A small image classifier, trained from scratch.
Model: 24-pixel images, arch vit, norm layernorm_no_bias, activation gelu, moe soft, num experts 16, patch size [2, 2], layers 8, width 160.
Data: trained on drawn human figures in many poses, 97500 training examples, 66.2 epochs.
Rows from block 4 of a small image classifier, named by matrix and row number. Rows with one number within an expert belong to one neuron, the router's apart. Each number is 128 + 24 x the weight over its row's rms, rounded and kept within 0 to 255. All counts start at 0.
Before each expert's rows are labels from the 100 images, of 14848, where the router gives the expert most weight on average: "colour at peak" is the nearest of a few named colours to the mean colour under the peak. Only what is clearly more common there than usual is listed. The data: drawn human figures in many poses.
# router: slot weights (model.blocks.4.mlp.router.weight, 16x160, trained with AdamW), inputs 0-79
# up: expert up (model.blocks.4.mlp.up, 16x32x160), inputs 0-79
# down: expert down (model.blocks.4.mlp.down, 16x160x32, transposed), outputs 0-79

# expert 2
colour at peak: brown; black
router.2 [156 145  96 175 162 129 140 127 111 102 138 119 136  87  75 134 133 149  95 118 137 136 141 109 167 148 109 104 138 120 110 137 112 164 140 119 112 139 135 125 153 107 131 173 151 201 186 145 171 153 123 114 122 130  90 109 120 178 101 124 111 123 115 109 133 140 124 117 150 129 117 113 136 122 164 116 121 133 145 128]
up.9 [128  65 122 193 111  88  92  96 128 134 122 129 107 149 124 123 129 151 101 129 129 125 139 127 109 195 148 127 131 135 126 106 185 183 142 128 136 131 151 124 129 149 125 177 135 125 131 128 119 160 126  72 130 158 137 125 131 127 114 128 130 113 131 126 151 134 123 130 128 135 133 140 108 108 121 103 131 100 126 130]
down.9 [179 212 129 132 127 141  97 135  77 125 136 128 108 153 100 131 157 136 116 100 137 126 107 130 127  56 116 124 131 125 145 116 164 124 130 152  91 128 163 133  59 108 122 123 126 164 127 129 114 116 130 128 142 131  91 138 144 118 128 127 100 115 124 154 106 133 132 110 146 102 136 134 134 150 126 130 122 139 128 128]
up.10 [129 130 133  80 116  78  96 165  77 135 125 130 153 121 126 127 133 110 125 132 122 127 126  47 108 108 126 100 124 138 130 194 133 133 180 109  83 128 167 128 129 212 143 134 140 122 127 145 125 127 180 146 105 131 149 129 117 126 145 129 128 129 127 130  95 129 129  96 130 126 150 134 125 128 128 126 128 131 159 162]
down.10 [134 122 165 130 128 135  99 154 130 126 129 145  32 131 127 163 116 150 132 127 143 127 122 122 121 158 115 126 155 118  88 132  84 179  90 164 123 121 120 126 124 127  77 208 139  94 138 117 127 127 123 132 132 161 122  95 123  79 122 122 139 148 120  84 146 102 137 125 128 132 116 148 166 144 126 117 126 147 158 127]
up.11 [117 127 124  80 125 122  88  61 109 131 128 112 131 177  95  91 155 123 130 129 130  98 118 131 118 130 128 104 116 126 146 104 132 103 132 127 129 120 187  96 127 121 140 125 156 142 166 166 112 156 133 118 119 149 128 155  67 139 111 147 128  66 117 126 112 132 164 129 121  98 139 128 158 128 158 138 157 132 146 146]
down.11 [126 133 134 118 135 121 146 126 165 127 141 130 135 163 130 144 111 134 130 142 143  91 150 129  90  90 127 127 110 117 134 110 146 121  89  83 124 145  98 134 132 153 131 175 128 156 148 119 119 129 125 113 140 141 122 114 116  38  98 128 173 126 128  92 144 173 126 126 142 132 187 156 215 179 140 147 101 176 101 126]
up.12 [120 120 131 131 140 115  99  27 136 174 140 127 140 132 164 147 126 101 152 117 124 118 141 144 124 153 140 160 120 134 131  85 150 158 139 136 129 118 120 129 128 112  85 136 154 149 127  69 134 122 130 131 131 125 129 112 131 123 101 114 128 117  73 132 157 130 133 146 126 112 132 115 181 137 184 120 181 164 131 166]
down.12 [138 132 134 117 129 129 138 138 128  90 125 129 124 103 131 103 130 148 129 170 147 117 124 109 190  54 116 122 125 134 125 138 148 154  90 140 135 144 129 127 166 105 158 115 127 140 100  96 123 120 129 115 127 150 146  95 130  88 178 184 131 139 105 154 117 130 123 154 132 120 104 125 130 148 148 137 124 130 110  87]

# expert 0
colour at peak: orange; yellow
router.0 [135 125 139 123 105 149 144 109 160 116 139 116 170  93  97 147 149  98 130 105 129 116 118 191 159 168 140 127 137 104 101  95 113  74  97 103  92 162 125 109 119 129 125 111 121 132 139 115 142 153 125  62  76 156  92 142 126 143 129 120 102 178 114 138 122 147 101 150 144 161 127 160 123 134 131 167 121 176 162 113]
up.0 [128 113  67 120 146 116 144 127 130 130 142 126 129 131 131 123 148 133 124 150 158 129 128   0 106 124 128 135  94 144 131 128 126 128 128 140 130 120  95 153 124 118 123 124 129 130 136  84 133 140  97 117 132 134 130 128 181 130 169 169 128 160 134 128 143 129 163 125 165 125 103 124  78 134 123 116 129 167 108 133]
down.0 [144 135 111 132 127 126  90 206  98 114 134 135 120 129 131 128 128 126 111 146 136 135 112  92 130 169 114 157 130  82 164 150 130 117 155  94 127 136 149 124 119 141  86 116 153 116 129 156 110 127 126 116 141 122 111 129 129 118 130 133 140 104 125 124 112 133 127 141 117 131 107 110 130 137 136 128 133 134 121 149]
up.1 [107  76  78 106 135 137 123 125 139 141 193 127 139 150 127 100 139 138 163 122 135 135 151  50 124 122  83 122 155 135 143 172  96 105 149 182 159 123 133 150 133 118 144  40  90 121 105  62 110 139 207 112 128 119 128 154 144 117 132 136 127 126 148 151 127 129 148 130 131 123 131  78 107 142 126 135 143 121 124 118]
down.1 [128 178 109 123 116 144 118 131 124 130 116 117 106 125 125 138 185 125 139 138 145 122 131 176 128  63 160 109 134 124 104  97 174 201  95  74 132 140 140 121 109 130 147 203 143 122 129 122 149 106 125 176 184 138  97 104 131 134 135 100 127 149  53 152 129  85 108 125  99 138 135 125 159 111 140 139 127 123 124 116]
up.2 [125  54 116 109 184 127 118 145 150 139 130 118 131  97 130 120 111 136 164 126 115 124 125 130  96 130 126 143  82  68 128 116 123 137 155 101 117 127 169 125 138 173  74  72 132 109 141 136 127 139 150 110 146 151 131 131 135 128  45 187 128 120 129  87  90  99 122 143 129 121 137 160 144 135 139 121 131 143 197 139]
down.2 [139 161 113 120 125 121 127 101  12 132 122 137 114 141 127 117  98 154 126 123 130 123 122 100 141  57  91 118 154 134 132 153 149  97 118 160 118 126  79  99 155 128 152 193 117 157 109 150 139 110 146 157 178 110 133 115 140 188 168 118 135 105 123  78  97 137 132 128 143 132 123 134  93 123 127 183 128 119  86 140]
up.3 [130 175  69 131 172 128 128 118 111  81 162 128 126 132 100 120 149 171 123  81 126 127 131 125 125 136 109 102 124 125 131 134 145  97 158 104 128 133 141 125 128 121 187 134 131 177 161 126 132  81 138  30 127 128 133 147  90 145 141 131 127 127 142 126 152 151 137 129 130  95 117 158 124 141 133 122  98 125 126 158]
down.3 [133 126 127 119 121 127 146  91 123 128 162 125 128 103 128 159 104 158 122 132 139 131 138 187 135 137 118 144 131 161 133 129 130 117 170 155 147 129 112 176 140 141   2 109 119 155 116 106 156 129 103 154 103 134 132 123 139  86 124 130 122 129 160 145 141  80 129 128 126 124  70 123  89  95 120  89 131 126 131 145]

# expert 14
colour at peak: brown
router.14 [133 120 123 130 115 138 137 128 121 117 120 108 170 120 125 169 126  87 132 167 169 160 169 115 134 185 127 117 150 132 105 173 136 125  86 147 125 130  95 142 134 119 102 113 133 131 137 114 149 148  95 169  75 113 132  93 145 136 136 132  91 152 100 165 162 155 152 117 103 120  83 118 155 109 134 122 144 134 128  95]
up.9 [129  85 127 108 127 110 212  76  93 115 136 124 127 123 148 136 130 107 134 144 131 129 126 108  99 225 100 119  65 126 129 132 126 130 124 176 122 125 126 144 128 134 105 132 122 119 128 108 126 145 103  55 126 125 124 118 168 125 135 123 128 111 158 171 136  98 126 121 109 108 134 122  90 127 125 126 129 131 138 122]
down.9 [129 121 132 130 128 135  89 135 128 135 113 118 102 127 137 115  93 113 127 149 136 150  99 135 127  48 206 157 134 128 131 142 109 142 118  78 134 144 125 125 113 137 130 117 139 146 193 120 119  41 126 126 159 132 124 106 120 158 109 135 130 154 120 127 115 128 143 128 162 148  86 178 176  93 136 116 131 134 103 124]
up.10 [121 137 144 128 101  76 114  80 142 127 185 129 128 133 131 126 118 181 118 155 139 127 176 126 103 147 140  97 120 129 124 109 128 118 121 124 131 128 106 130 127 125 137 241 122 119 108 115  90 141 126 108 152  97 147 121 133 113 193 118 128  73 154 128 189 129 162 125 134 118 127 136 127 160 125 126 175 127 154 158]
down.10 [130 118 157 155 127 144 130 172 117 147 152 131 127  99 129 142 125 168 130 123 129 164 117 139 147 136 121 182 125   2 162 184 111  93 127 124 126 100 135 158 129 121 124  52 145 143 133 125 139 141 126 118 128 123 126 140 131  75 130 188 123 143 147 136 115 138 124 126 143 108 129 131  91 128 126 132 124 130 141 120]
up.11 [125 130 140  99 130 136 134  63 126 131 149 127 129 149  90 123 119 108 102 133 116 138 179 119 166 167 102 117 104 102 124 119 130 142 127  66 137 127 131 115 125  97  95 117 156 101 117 119 130 135  95 110 105 117 135 171 149 130 173 127 126 124 121 147 128 116 126 125 174 123 126 136 123 139 129 120 101 135 151 138]
down.11 [123 129 100 186 126 117  97 204  33 135  87 127 128 139 127 118 121 127 130 128 118 140  74 129 145 128 128 130 126 134 132 148 114 127 128 125 131 127 125 150 127 171 188 122 124 150 126 144 143 102 129 126 158 133 124 159 137 113 119 102 132 182  93 130 122 129  75 128 108 155 121 134 130  89 124 142 119  96 116 144]
up.12 [129 119 138 143 119 131 130 155 135 186 157 132 127 132 116 124 162 122 122 109 120 127 108 188 177   6 130 134 125  97 102 121 115 111 132 100 129 125 157 143 130 118 113  83 135 164  93 127 125 133 129 122 125 129 124 138 122 143 160 112 130 196 133 183 140 105 127 117 144 127 152 134 133 131 126 138 111 190 154 143]
down.12 [121 112 134 151 134 172  92 119  92 109 125  96 137 137 131 122 115 119 116 110 128 119 136  96 126 159 110 122 128 146 133 135 129 117 129 169 103 128  74 116 154 134 135 194 125 139  83 127 119 127 117 103 173 140 129 143 133 115 144  91  84 130 120 105 110 235 120 142 133 124 112 123  95 176 154 134 116  82  78  97]

# expert 13
colour at peak: brown
router.13 [150 146 147 128 151 150 112  85 113  89 135 102 162  93 127 102 147 119 126 111 104 112 129 117 104 168 120 137 158 127 143 125 123  81 124 109  87 178  95 126 133 122 122 159 182 167 158 127 163 122 136 120 113 157 105  95 125 146 116 149 142 151 107 140 122 119 117 119 142 156  67 129 129 135 130 140 106 143 167 133]
up.10 [129 166 155 169  81 105 129 126  95 109 127 142 135 130 120 125 127 136 125 124 153 106  93 125 124 103 144 145  81 169 130 127 126 120 127 132 128 129 128 129 127 122  66  81 134 175 130 135 119 124 133 130 140 124 124 135 135 130 123 134 128 124 135  73 128 125  86 119 131 130 167 127 127 121 148 122 133  88  43  96]
down.10 [109 173 150 134 122 122 127 129  99 130 109 126 110 153 134 124 157 134 101 120 132 130 146 132 156 123 125 124 131 132  92 133 130 116 126 124 126 130 106 125 126 171 191 187 130 133 131 126 114  75 145 128 131 138 179 120 146 122 124  94 135 132 124 113 130 127 130 129 148 146 186 132 155 129 152 151 141 121 238 125]
up.11 [123 100 132  94 128 129 127 138 136 104 107 129 127 132 125 132 151 127 109  81  88 128 143  94 127 106 153 123 117 140 133  89 129 123 127 117 113 116 146 144 110 129 137 146  96 126 134 132 128 126 152 128 142 128 127  91 133 130  88 131 128 109  91 168 138 135 137 142 141 168 158 127 134 163 100 123 156 138 118 136]
down.11 [139 112 128 122 131 142 104 122 125 131 109 124 128 132 126  80  86 145 140 122 140 117  58 131 126 148 104  89 144  86 123 136 112 155 103 138 136 111 146 148 108 125 143 125 176 145 112 128 127 134 109 132 129 132 106 128 108 180 155 136 108 159 146 122  89 169 106 139 141 147 182 113 142 154 164 153 151  75 106  93]
up.12 [116  57 149 180 198 137 114 106 119 123 126 132 133 104 135 170  91 130 136  96 117 130 155 128 137  80 130 122 138 128 126 112 129  94 126 174 132 127 102 114 128  97 155  77 122 121 130 130 105 111 133 123 132 120 133 124 134 128 167 113 133 130 144 118 169 103 124 127 146 116 139 169 127 131  80 147 123  97 120  80]
down.12 [123 194 134 110 130 115 161 124 103 125 128 137 164  96 106 125 184 112 141 114 128 129 131 130 129 140 127 123  77 147 131 158 174 139 154 143 154 124 101 109 164 128  84 168 152 148 140 138 198 174 122 122 117 167 138 124 116 103 123 132 122 115  85 157 121 132 125 140  87 109 143 109 110 125 150 113 129 128 136 143]
up.13 [116 151 158 183 143 129 113 204 143 130 104 128 124 131 126 132 132 140  94 129 104 112 123 131 165  96 172  93  98 152 152 127 128 100 134 136 144 130 154 109 125 101 116 144  78 148 122 139 119 107 178 137 140 123 135 129 124 132 149 123 114 167 144 129 159 122 120 132 138 160 147 104 129 142 128 171 147 135 149 170]
down.13 [128 125 155 127 128 130 106  80 153 123  85  85 130 123 126 115 121 140 121 123 149 151 122 160 128 109 129 115 117 117  91 128 101 154 138 136 129 109 161 133 107 158 171 169 131 159 161 131 171 134 113 130 151 154 126 151 128 176 125  87  83 142 121  53 103 164  93 126 131 114 189 135 138 158 131 149 123  98  89 124]

# expert 12
colour at peak: brown
router.12 [113 114 124 120 121 191  77 169 104 129  71 112 148 147 183 149 131  99 108 147 127 153 119 118 156  83 125 125 133 126  88 174 116 140 131 144 131 138 100 129 129 131  94  92 116 156 136 150 127 160 146 134 113 180 134 107 147 158 148 151 113 150 135 114 129 102 154 148 115 139  80 134 120 117 104 146 111 135 125 116]
up.0 [115 156 126 129 136 141 131 133 122 126 123 127 116 127 170 133 139  94  58 124 109 124 129 103 141  84 127  17 132 108 136 140 115 152 105 122 137 121 138 132 131 117 109 151 119 125 126 102 127 123 147 222 134 120 130 127 102 126 130 133 127 150 121 143 119 130 205 129 128 106 130 105 130 137 126 139 124 136  94  85]
down.0 [102 125 101 139 129 163 112 151 144 126 166  85 148 166 127 129 128 149 129 126 130 129  44 136 127 133 143 155 105 167 117 127 140  97 173 122 136  93 129 127 149 128 145 130 139 103 129 125 127 137 122 123 128 132 139 156 105 128 135  82  97 109 163 138 117 125 130 120  86 125 162 172 152 103 145  71 127 105 161 152]
up.1 [131 122 140 135 128 109 148 120 132 107 141 128 130 126 130 133 130 130 137  66 129 108 120  18 124 117 128 213 216 127 130 136 132 126 131 109 124 128 128 124 128 134 119 155 119 139 119 151 129 130 166 148 140 128 120 126 108 123 118 126 128 132 145 130 103 134 127 125 155 117 131 129 129 128 133 132 143 139 109 127]
down.1 [100 104 118 138 128 131 131 147 107 136 129 143 127  51 125 122 112 107 128 144 138 131 127 139 133 153 180 128  60 132 151 139 111 124  91 155 129 171  97 125 130 127 118 122 128  99 131 125 123 131 127 131 146 126 171 182 142 122 168 164 123 130 128 128 134 139 141 126 145 128   7 136 158 103 119 129 126 130 127 128]
up.2 [129 130 116 120 123 127 125 136 129 132 128 128 136 127 126 131 149 138 132 114 138 128 162  93 124 128 126 134 147 157 108 120  86 135 116 123 127 125 109 129 128 129 220  70 130  66 124 123 124 123 132  80 114 125 129 123 123  97  96 114 128 137 120 146 115 126 126 126 124 131 136 124 127 134 134 141 125  39 131 161]
down.2 [127 138 129 126 127 124 139 155 124 130 122 127  84 128 128 140 129 186 128 122 127 121 127  69 129 205 123  79 122  49 124 102 132 143 124 146 128 135 130 128 136 128  84 128 128 149 129 128 111 126 128 120 115 111 121 112 134 114 106 185 150 129  93  89 162  99 128 129 123 128  89 132 128 125 130  99 129 134  56 137]
up.3 [130 109 131 160 126 128 150 138 118 131 127 127 114 123 143 122  95  85 135 130 127 118 131 143 131 135 140  29 134 139 128 123 128 154 130 132 128 135 125 135 128 123  56 117 142 152 126 197 130 151 107 118 146 122 145 133 139 130 236 108 128 162 133 125 255  94 105 124 149 120 108 143 124 130 128 128 119 139 128 137]
down.3 [123 166 142 121 128 137 131  78  84 122 119 130 104 127 129 131  99 128 132 145 137 128 130 128 144 110  94 255  78 105 130 169 123 120 138 140 139 139 123 102 109 132  79 170 165 158 122 136 168 121 128 102 127 142 129 114 154 122 159 126 127 130 129 128 107 124 128 128 192 135 138 133 104 146 177 129 130 151 122 135]

# expert 6
colour at peak: pink; white
router.6 [133 126 113 138 162 124 133  92 158 170 159 125 131 120 130  71 150 139 152 117 143  63  87  94 149 118 148  74 126  99 105  90 155  88 123 128  97 132 126  92 123 128 116 109 127 123 119 127 127 130 151  96 152 145 107 129 137 141 152 144 134 149 156 148 100 140 153 184 164 138 174 135 164 124 114 148 164 146  89 125]
up.1 [130 137 163  99 143 122 128 126 135 122 129 127 130 138 124  97 127 135 135 152 129 120 175 108 137 150 125 161 202 122  46 104 124 123 130 128 116 109 138 153 136 136  80 207 165 139 113 148 144 140 132 132 140 150 102 126 124  92 159 131 126 133 138 192 121 182 148 123 160 138 120  97 118 131 129 148 139 117 120 105]
down.1 [113  62 126 140 137 151 121 192 132 131 103 136 119 151 129 128  72 139 135 112 121 145 118 135 129 169 136 112 151 123 127 129 130  59 120 106 156 132 115 106 150 131 141  57 126 126 130  92 109 112 130  90 118 146 129 179 188 157 131 118 121 137 190 133  67 139 125 150  33 135 118 140 139 106 111 109 127 132 100 139]
up.2 [ 90 143 137 125 133 118 122 132 136 109 146 114 131 158 152 119 153 136 124 121  93 116 127 145 134 150 152 127 121  47 135  29 126 125 127 125 128 129 125 133 128  98 122 151 151 129 115  43 112 124 127  93 120 154 140 120 124  87 145 119 130 154 135 118  52 129 111 163 142 159 133 169  79 129 126 131 151 160 149 164]
down.2 [119 115 122 140 127 116 134 126  79 124 118 128 121 109 129 144 106 130 128 156 124 154 144  71 125  49 133 152 166 211 149 132 100 141 130 142 125 106 126 110 137 130 170 111 130 128 133 134  94 108 127 187 138 132 129 112 156 181 122 131 130 107 115  89 132 101 144 118 109  83 122 131 130 126 133 125 150 106 107  66]
up.3 [138 126 114 185 149 128 146 125 120 111 141 126 129 126  60 129 107  64 108 113 147 127 138  76 162 121 117 137 123 109 126 175 106 118 129 116 127 128 153 107 127 127  82  98 134 152 142 104 174  86 123 106 131 115 129 127  88 142 135 105 129 141 146 143 129 139 135 106 111 103 101 139 123 128 124  86 123 129 123  50]
down.3 [136 132  81 121 127  89  88 123 109 128 125 127 137 157 125 125 129 123 187 125 163 132  76 131  93 123 121 105 151 131 190 123 152 131 129 124 133 131 117 135  93 132 173 153 127 110 153 124 108 125 174 155 118 111 122  85 129 122 121  61 143 115 139 146 161  90 151 137 149 128 127 121 173 129 137 130 130 128 141 151]
up.4 [126 120 135 100 148 123 129 107 109 121  76 120 145 135 143 125 127 133 119 154 128  93 147 134 124 151 138 104 162 115 126  53 125 165 124 149 119 127 200 130 128 140 115 148 136 128 165 109  87 134 161 180 130 137 123 102 133 145 118 128 126 126 112 104 128 142 129 127 135 154  97 129 126 129 123 131 152  91  78 134]
down.4 [152 113 119 129 130 153 126 160 128 130 108 131 128 131 142 143 134 126 128 127 132 147 135 115 120  77 142 130  85 159 175 213 147 111 101 125 127 130  95 129 107  83 164 115 118 155 126 136 130 123 128 139 114 160 124 122  90 126 129 127 128 160 140 112 119  95 150 128  97 138 150 129  78 129 136  96 126 134 129 118]

# expert 9
colour at peak: black
router.9 [134 110 103 134 149 125 136 138 137 136 143 119 141 157 141 138 153 130 151 120 149 144 141  90 149 115 107 110 122 132 121 141 128 147 130 112 119 148 154 119  91 117 103  97 128 126 125 121 144 129 100 187 125 124 151  96 128 160 151 150  97 138 149 150 155 141 168 106 101 123 115 132 159  98 115 108 155 107 111  80]
up.11 [114 183 159 169 147 128 107 157  71 100 112 119 135 114 183  97 106 131  72 125 130 128  83 104 152 128 131 152 139 123  69 130 118 120 117 107  71 130 128 126 128 107 111 166 156 138 167 189 155 115 130 129 206 129 127 125 125 124 159 127 139 116  58 136 138  91 133 137 124 123 114 149 153 124 128 134 134 122 127 107]
down.11 [124 120 107 120 131 124 118  72 131 101 163 106 142 112 127 146 152 139 111  97 129 148 124 181 132 122 173 122 119 142 112 113 133 131 124 149 141 126 118 132 107 130 123 147 125 109 108 121  99 142 117 123 128 118 139 100 108  94 129 134 121 122 228 128 125 178 121 139 217 139 110 125  79 120 125 112 143 120  97 134]
up.12 [137 118 127 129 147 118 136  93 145 119 145 127 131 121 126 114 126 155 122 126 131 111  97 241 131 103 121 137 155 119 129 135 110 107 134 121 126 130  95 126 127 111 162 162 105 119 159 137 129 156 123 170 110 128 119 123 126 127 117  81 128 165 119 155 161 132 129 153 127 175  89 135 126 138 126 111  90 133 149  97]
down.12 [103  86  96 130 127 122  60 126 126 128 132 180 134 130 128 131 149 110 126 120 129 152 136 142 125 177 138 106 115 132 121 159 167  84 114 142 129 129 137 125 125 126  68 107 144 127 130 105 128 122 129 122  70 129 132 133 146 130 124 138 130 120 102 120 110 123 146 126 111 130 141 149 123 126 111  78 162 119 102 128]
up.13 [127 150 131 145 127 123 131 125 134 130 105 126 125 128 162 137 129 168 101 144 146 155 115 249 127 114 152 125 106 143 104 192  93 133 121 159 149 126  74 118 130  76 150 122 122 140 125 121 115 132  96 118 174 129 128 122 135 101 161 128 127 110 127 157 144 128 192 127 125 141 106  98 129 123 127  78 143 134  91 103]
down.13 [126 141 137 107 129 152 128 128 110 139 130 134 141 114 143 132 126 126 129 131 149 131 159 211 149  87 116 130 132 132 155 128 129 145 123 138 133 142 121 125 102 126 122 135 129 115  93 125 106 127 126 137 145 146 122 137 136  76 137 121 125 127 102 139 135 169 176 142  97 114 142 120 142 126 136  34 130 125  76 134]
up.14 [125 128 147 123 128 132 100 138 126  86 134 131 124 145 131 135 148 124 159 136 117 126 157 152 126 151 127  81 148  91 124 127 132 161 137 147 139 128 128 130 130 135 127 113 203 129 139 110 137 120 145 173 106 125 129 160 108 158 143  97 127 138  74 128 101 161 137 148 115 158 123 127  79 117 107 140 130  95 122  81]
down.14 [120 119 118 134 113 152 139 135 146 132 125 118 131 111 127 125 111 122 137 122 128  87 131 116 130 125 135 178  91 119 123 127 112 113 128 134  99 137 146 125 131 121 154 129 126 160  76 127  88 129 126  81 129  88 131  95 136 103 113 187 151 138 143 112 103 120 121 140 131  96 170 168 138 141 135 176 125 154 183 175]

# expert 5
colour at peak: purple; blue
router.5 [145 119 125 143 144 149 122 106 144 165 124 128 104 134 147 109 151 129 137 170 150 160  81 136 145  96 134  74 144 183  98 113 132 129 110 100 166 124 113 137 126 128 104 114 141 138 125 111  90  96  99 159 155 139 141  95 152 167 147 150  98 119 131 172 175 140 184 133 115 143 129 117 168 136 104  55 160 113  63 102]
up.9 [128 128 141 130 117 127 128  74 151 139 140 143 124 128 137 107 105  99 153 127 130 141 132 123 148 193 146 167 103 165 186 135 127 154 128 111 107 136  99 142 125 116 118 130 135 128 104 108 126 109 133 130 149 127 130 133 140 126 129 139 126  92 118 129 148 131 148 125 159 123 149 125 124 146 162  98  94 137 152 130]
down.9 [156 156 135 142 136 144  98 131 122 129 119 129 131 116 131 128 124 132 124 131  96 124 129  95 129  71 134  70 147 141 106  49 120 132 133 108 134 131 176 126 171 133 143 108 122 124 140 225 128 132 138 125 123 114 127  81 122 124  97  94 130 141 143  99 142 121 101 122  96 167 118 134 129 131  99 142 124 126 115 175]
up.10 [124 162 133 114  77 102 106 132 123 163 117 132 155 149 146 114 102 159  84 128 131 129 125 157 137 103 116 145 255 147 128 131 122 111 128 121 150 126 189 116 126 126 135 125 121 107 130 164 117 134 137 142 127 126 131 135 126 131 103 120 127  84 124 119 122  83 173 128 163  82 110 139 133 130 100 151 149 114  94 145]
down.10 [133 126 132 130 126 127 166 130 145 115 128 127 120 128 126 110 126  85 127 137 114  91 132 115 149 155 131 123  65  86 130 122 175 136 110 190 131 122 125 126 116 125 141 137 128 122 124 120 127 149 128 119 126 155 136 189 137 117 109 126 128 127 164 148  96 164  69 111 151 123 165 122 104 132  83 110 127 187 143 124]
up.11 [117 144 131 134 148 139 119 156 120 118 154 126 129  84 131  90 118 156 101 126 135 147 113 118 125 133 158 134 188  87 144  81 115 139 126   0 115 123 130 157 129 143 143 128 163 121 131 123 153 127 186 141 107 129 102 141 136 123 148 165 127 117 105 130 204 144 121 136 122  40 126  82 131 105 136 127  99 104  88 121]
down.11 [112 107 153 128 128 109 128 129 126 132 115 119 137 117 134 124 130 118 134 114 110 142 124  54 123 123 171 134 133 142 139 128 120 143 106 131 128  88 130 163 128 126 122 116 125 111 126 139 121 125 129 129 109 113 147  99 142 134 159 130  78 134 135 133 147 132 125 164 173 202 128 121 124 125 119  78 131 125 255 164]
up.12 [124 147 142 163 139 138 127 152 133 191 128 128 129 127  97 130 128 119 118 127 147 128 161 140 122 128 123 132 112 103 144  83 135 161 142 137 132 128 116 144 136 127 112 125 130 134 147  99 132 101 152 118 130 136 127 142 161 143 141 142 136 128 158 125 117 126  97 129 133 153 137 147 138 135 113  69 133 124 149 152]
down.12 [130 114 153 168 123 119 133 100 133 128 129 119 127 170 166 130 130 113 147 118 143 107 138 124 127 128 158 126 147 129 128 156 108 148  78  87 134 106 139 129 126 137 176 133 129 127 117 126 113 157 129 131 132 125 162 163 148 106 136 131 129 158 139 115 141  93 157 121 121 126 122 152 126 136 135 156 116 137  93 174]